config.toml
objective = "edm"
mlp_ratio = 2
parallel_block = false
residual_init = "zero_last"
warmup_steps = 420
adamw_weight_decay_other_params = 0.05
Rows from block 9 of a small image diffusion model, named by matrix and row number. Rows with one number belong to one neuron. Each number is 500 + 50 x the weight over its row's rms, rounded and kept within 0 to 999. All counts start at 0. Numbers have three digits each.
Before each neuron's rows are labels from the 100 images, of 14976 (inputs lightly noised), where the neuron reaches its highest value: "lies over" is the class under the peak; "strongest on" is what is common among them. Only what is clearly more common there than usual is listed. The data: rendered dice on a table. In brackets: how many of the 100, against the usual share in percent.
# fc1: MLP up (model.blocks.9.mlp.fc1.weight, 320x160), inputs 80-159
# fc2: MLP down (model.blocks.9.mlp.fc2.weight, 160x320, transposed), outputs 80-159

lies over: die with one on top (51 vs 2.4)
strongest on: blue die (99 vs 16.1); one on top (61 vs 30.1)
fc1.135:522495537466519516388632515544474492382485515518550443507545514614456504465426465419485511488568518491476478463513457482531505542550536516468457472572519539475487602448519554541543451518466499473365563474529476452495463550507444542461544491
fc2.135:459483515576515485559453533549586436467471557497482552520512476446575523543572422438530538494459494508587531480462567506462534543469531561391601544405508509489479515546544393532517520530523473575536386511473594537456477479508422453454462478

lies over: die with four on top (26 vs 2.4)
strongest on: yellow die (90 vs 15.8)
fc1.264:515507522489513528492539528472524468578588530511574530553490520435507520395425460361459545455501469588478536553488504435528549476468561572439527480492496467427565517425476515525518511570437539521451475475480522426533460522497432496465529473
fc2.264:546546520546525421487493470521439469540379519504417504499416508528587510487549516567506381564466566499439575411530471549494464542460407473531481518469579531578460536555533509469449443300463576532492484508534478608523485479473518541420506522

lies over: die with one on top (28 vs 2.4)
strongest on: blue die (39 vs 16.1); white die (37 vs 15.6)
fc1.295:521532539456411493571466515515606518431503512510517387480550509541401503562569513373477473516490503576550468555496440427553528517453438489422536520523457406424536583493511572582477519451534500537519550520557488475483493411473513537515539455
fc2.295:506496460425541448402546507502421536570487499477561595458541510504498482440414511530562502525526534512546478424437522467529485523551594496461520506570496511578522463529502436416502501593497563391474435485460464606483512529482439472522421528

lies over: die with four on top (33 vs 2.4)
strongest on: green die (100 vs 15.7)
fc1.225:528511418549464419535488519511539454541430456509484534547538412583531417416535448522555502429436548453563368473473481500516549551447519492512497594526489586429463559498407526550541548493481527463564537354578497595477428546509531511416548527
fc2.225:463519540429513526501493542428493475478598571492524501429483571413468567561487559522459460604522483586430559493549528471473459523592445480475514434487534441523504428526533495498532480525474455554473440592479478418550464447435510405561438447

lies over: die with five on top (27 vs 2.4); die with six on top (26 vs 2.4)
strongest on: purple die (95 vs 15.2)
fc1.157:493439420469497506459347573504405448413524469453481456566529492513479485557488520477508539396429492455466470581522495468540564558463512543537506474493596426483479552537514451470481523573523537392412430575487522478445464553472549492449563539
fc2.157:554456528502496476547541453409487479595548508529529508408479492447473487423491498510580454592530479464445476470512476530562482478545558450468490494465486504590511521392486502546547578398490398528536549440568416552469507513478464460535535485

lies over: die with five on top (35 vs 2.4)
strongest on: white die (58 vs 15.6); pink die (52 vs 15.7)
fc1.250:489495512517594381460453480588433523530497508633475402470511450481476482490460591512425504514545555449479522495523509544476451490462447477510497481545625413525503513418422505486551588433514423467455483502552529433529472443431447576513567500
fc2.250:459464538466501519564543524431496572394479445438416502489545569560540572555545438492508543443411511534442532601458519432501545535548520455489521499481467514522484426465544530505462515514383560535563538577481543496486535486522492512518525455

lies over: die with five on top (56 vs 2.4)
strongest on: five on top (63 vs 29.7); black die (62 vs 15.9)
fc1.269:575540504520523473476462481508496389471478447514554536511538469534422606464513513501541469502540490486578532432483572480501416524449514471474528519493570450509588496510483529490541506366464478374539487518403460473425469509466441569441514494
fc2.269:444519549489470525563513542395545602574502573522512515434461543423573478533524442502453537480470481473380488503493522590522594494544501503566438465555443524477444466526473450531467504579567538604485484448568545571490514417514562460573545554

lies over: die with six on top (31 vs 2.4)
strongest on: white die (48 vs 15.6)
fc1.246:549433518553446510536495491578498454578504509537596461476483495516485519536601459520515488580428534560520556456467588483432537485485587472493461493459513474422368508472422468476450485527569544551485423607540554469504439577611457521530573534
fc2.246:439583537490530502386508526390499561445447531487472511487495519469529495456431543506444513434494415543453562461530445570568535484507460476542472531508564458540562451567513566496581583496445495514482564400485472526514544410433561419503421412

lies over: die with six on top (32 vs 2.4); die with five on top (28 vs 2.4)
strongest on: blue die (63 vs 16.1); black die (46 vs 15.9)
fc1.6:603473498540529532477501551443522413499426524529572512490487501525537528502540430575474418469487559594518464518527486574514515609419505449467605491377490494582447484503501442479451598509447457518554502496563447564507445577525488494503529599
fc2.6:434579433534461475473434446545527520570577411445512509502444478477440532497490524502472536500548442432508553473460571464448427533571491575493442570564528404415533548505526554508459462500503478480509457500419454459493459440463598539463526424

lies over: die with six on top (47 vs 2.4); die with five on top (35 vs 2.4)
strongest on: pink die (96 vs 15.7)
fc1.235:463531478552410544509461446520483535440626424451398506482581534541404492489520457488521475450520509466444525514419465521552426477587420502584404522576536532431521539469438450561573487570462453407447510490474522471491527530516479517451508523
fc2.235:578469468503587471517453529478497439538411611557618540494379525429579564553457508457483500512463477522576494465538495453430532524443487514410518477416475435593457456559503543510479509461523538592555522552479468518497517439510548454573481476

lies over: die with three on top (26 vs 2.4); die with six on top (25 vs 2.4)
strongest on: white die (75 vs 15.6); pink die (40 vs 15.7)
fc1.111:496553505465490505467418387548415441511485547644490436483531503500410466602507510482509436552532500475557536427503476527518442454488444463488458640452575480481509529520435460499579419476559356485496473408515392530467544516471458514499458550
fc2.111:530482518482503410441445571594495539491535444543449534458422486504596490479456476495404533395463502539366504567500558509453447427531524466546534432513502494439433511468502534509548591489385511455456443517507490498505550381491475519480514468

lies over: die with one on top (45 vs 2.4)
strongest on: red die (91 vs 15.8)
fc1.308:591526417449561542477562520444489441575487476541557504477513471522498497487456477468444522478516509549419511484449501492533499451555489506453551444464550570506514552523556537481478406544466464471431505527500582426569509565518537566416511428
fc2.308:437479443605542511460576544597521491466463480497570468537523386435548399438428440475482495501470419465535568554491517536527509492484448517503516424438536499531584518497481472551520523551524494490511457509554505423493480461463563427521626546

lies over: die with four on top (27 vs 2.4)
strongest on: grey die (53 vs 15.8)
fc1.203:537512536455581485464544514449517487495378562584504502496505529467507447403429461485556534479583569534436480548485526404473437363472516519450469459482541488458407544438429532482410559555586517429544470433481540542555540507467529463505506529
fc2.203:424500401567481506479488513534479552432573478399507566512422473557507551587518485497511453551434545471532536527559496539503598546594390519569448590432441526542526503490571505524581450464443526590482480565547530492388457451485490454467514462

lies over: die with six on top (35 vs 2.4)
strongest on: red die (100 vs 15.8)
fc1.156:503560483536481516591441526458446452474574555508408579490603509492538592490604454466517507473488517489507511546437572571502435436494459507552487438532498516510549569520446484638488492428422532489536539488470494428515518591475467553484473544
fc2.156:491504479519473522416614468553537468576439410424560431578401496492430457531425500467433448509587485515426500438500467439505618510444508485435524576454470504505462437495635529431517547563483455517472440509525525561496455379433487505483517464

lies over: die with one on top (26 vs 2.4)
strongest on: teal die (63 vs 16.1)
fc1.276:588542548478507481474590467481560429488458514455592476489453513507534534456413461486488547487537516582488515433508489535483564468452600505469478467470487533582495576454574487508451405479485518469426478499493564560546422447618451513469548443
fc2.276:511448536469499563579396458457433601371556450560418607492598469505498554505536433481491536449500473524411480499485489553485426517456481523557577478577646538439582513435472497517560508457489458513569528481530499474536588503441494600533462540

lies over: die with five on top (34 vs 2.4); die with six on top (28 vs 2.4)
strongest on: yellow die (57 vs 15.8); green die (49 vs 15.7)
fc1.52:533516479527517519505548548492509526495448569470544483540390462424493463543584378478504449438579455407605431530400428442568518497559467471453547482513501506538486438444597477486485390533577412568516493520474488421530493473621475498436557531
fc2.52:512565414496453546504503478506533519539456651506502453463495494509453562495415568470542552431490495511445550524544469626502430558520465468527468530561481533539525585544347433559503529469426572512384363495489485511467517506561499540524465586

lies over: die with five on top (34 vs 2.4); die with six on top (30 vs 2.4)
strongest on: teal die (98 vs 16.1)
fc1.59:522509520533405465514512542503527483442491540514494456486479574477580533518525477484573463443551484528498508539461582464511517545552466521412524498503538458628448590453523539517499495475516463623541435471426493554575421458654481456544525536
fc2.59:502513467431587485476594517563517463580527469529484504543482470528483422440483591516476477556412587491503512470546414487535467507487591519458449507504546534454511395555548397453546524493487505468419515578579477499530573566359546505495521480

lies over: die with six on top (29 vs 2.4)
strongest on: dice: three (65 vs 33.6); red die (63 vs 15.8); brown die (42 vs 15.9)
fc1.168:486473513507519572525443445316448517493568428512458589434486440532432474549552609499625571418536490554524494521471458519446525504414507456523466432441589523562497509483516504488467529473536471454556544506444478438430536637510433446491536470
fc2.168:542518461423533502424613482683579573489485528524536442510554510483438523422503510509461448552526523546432581507503590518549590591573500490504485493509475459430490505505483427511578539506468466519440538517545497667548513475456522612466523449

lies over: die with one on top (60 vs 2.4)
strongest on: one on top (65 vs 30.1); pink die (45 vs 15.7); orange die (39 vs 16)
fc1.282:539473510505514528446522418525499488562542527583488475465541489544452514502513560492486443453556563452485495469449472518583497533550456437552450439500553594443506573507426529477541528498452514495447609504470557460543459564424527557459565451
fc2.282:508495521481566428575411488502499535461475527461543441475420485501609478527469393442528528533441543515583552481570480468426414451467441513438444544448394512551517479538573426469472494569506483492557438525483460532406484519526525488506450493

lies over: die with five on top (27 vs 2.4); die with six on top (26 vs 2.4)
strongest on: purple die (100 vs 15.2)
fc1.314:526543605467449524443503489485449492523503558492480467549489583413472586498497471558534567515532547523425508580571587517395476434439371464536481493516507486447564490472499535455503388558559486489456467524445498473557582470348498546462574493
fc2.314:464486427523555469567513479599541485536415475481555460427601455482418445547597511395510499443490432422415498488523493475568510593520655515524550548503491576552526536473490513494435590486524423464557535425597478527495430490511496508514463521

lies over: die with one on top (34 vs 2.4)
strongest on: black die (95 vs 15.9)
fc1.199:529547463472380466483479487461499565477468468516522452363487464557509511468438526576507596498446526424451501426546508527570483572463479533376429524444543551350473427527539546447507556552496528527549455530496590508422563568600581543511571480
fc2.199:540470490516629533545514572549487432514532499473561552647496523451505502533539437465520419484583486558509487533515406489451509489578492451548497499517519470592510545463481450593514501377527500515447520459525433492578478407407503460515426480

lies over: die with five on top (33 vs 2.4)
strongest on: blue die (97 vs 16.1)
fc1.261:528473557536422502456568583449415509578407418510528460564507517478499531486478506457530476533482463495380585539468524478449502544513550455471570484478545382542485508512482548538531382555450418470488552588530389415502513472536473486492531455
fc2.261:600492543512606430587411399428519513514582574506430561402485594546533488490474527528447465452545479531536498454456500506549622450518485588536353458459514540426502482549512503552437542438486511487516507477502504449477415517507514486538522503

lies over: die with five on top (49 vs 2.4); die with six on top (41 vs 2.4)
strongest on: six on top (61 vs 29.6); five on top (61 vs 29.7); green die (42 vs 15.7)
fc1.89:558557471510450455475587494506526498480452520504588410482401479491598434502582548486504560415432539421484493497468483509540545472571485519594492514479549434531453540594487427586519431493527404515462502529444477466514454439552600532491495501
fc2.89:417496441441525540491411547491523462497484495459465517504610467501410524535445395503503433557523450556525537489542554519437492542425453406431494453532472519528519508367579479441532510522473593466502476515509578567502551517459482449477498500

lies over: die with four on top (32 vs 2.4)
strongest on: black die (62 vs 15.9)
fc1.274:529494431532555537654499517464582401488511508406521614513557453543505459478503511514502536470475497491514483419504605501546576557450454482531516508480503568485492502537521508441548493531480564475524504485457558410536404521584506497567526414
fc2.274:493497487491469418368535513544402502506469468584420421481502521488520524508460463474516431485508540457467540558467438495464453462552501493531480517516548463519521513457523545610478549449505410469482478491602418616488536499489475566446532590

lies over: die with two on top (25 vs 2.4)
strongest on: black die (56 vs 15.9); brown die (39 vs 15.9)
fc1.120:487554507502507537529539636498602530545472518454495522564530428548474540447483449445569611585457616483462537484525573441389506599480424624643402538470515507498473444553389544501510493511429491514549464545452537517552549508415488480470488448
fc2.120:561479410473493509483432399520415487452508458575479426461493495434543462560535521497482483411553444590561537465488482597586547382479533414395579449551449438490507521487550466475554573517533454465423574532459500532490484446497519500526535499

lies over: die with four on top (35 vs 2.4); die with five on top (25 vs 2.4)
strongest on: black die (39 vs 15.9); brown die (36 vs 15.9)
fc1.187:570613550563496505545445455462496471493446475573483528582527561535570537401515456408461513459548437466461447512525456570444501532535573442511511467497508499495607535451496506482501563444495473449600512589474434451542576490474464512533593550
fc2.187:469500491410468461444537581522496451511502554521524520485461551547416428528482473474539489499419581585468597568443464450515504567471500480524476506423481487510520560489583549476551513434536446491479536520436452458449423533479428527517522440

lies over: die with four on top (28 vs 2.4)
strongest on: red die (94 vs 15.8)
fc1.223:502510520526543478487526413508461458545480555463481534531585546530566488484532492494430449387545569540365512511530585457504487467455402490450522499503521537443506534474433528547526542457485448521451421550547579516492433555440481455526464488
fc2.223:573499523448546425422441522481427471533558465585503440483431496490447456414464508518580508578467440456615516501452413486570465470561571476518401522460512480557480474595524487465386461564520539410466587533526489471517516458488577513482547527

lies over: die with six on top (36 vs 2.4)
strongest on: white die (65 vs 15.6); yellow die (38 vs 15.8)
fc1.134:527457439531410494515523592483503474549463583495452489613475521487452501517607526408528379403526516463510549522418598516536455478593470530519519456546538509489499558506554482427436556502572513586455456607458420537501483454532486489545496564
fc2.134:452505487497600546466453468514473527462498405368581454444547591488525463467460507572478510585493491590420547518541418513472526485405548442456516482461518506545433489445478492593506361523456470407490589451554564428531511545444514497481546411

lies over: die with five on top (26 vs 2.4)
strongest on: blue die (54 vs 16.1)
fc1.316:535449483568539502494504507437507438486498528448482381429551569570564536483420466464514556482501421518503398465570448439446469461496510443537512550506559493528557493562540601531487400405437454466557422437502597448488540466469442387459456472
fc2.316:439577550552423533552475539459460588410535469566495518520440425473469462501574526517432442493473582501541571568491522562532680548476489529564490507468478522485489473473447439405538531624519561555442499562524451595563516504554515575538522489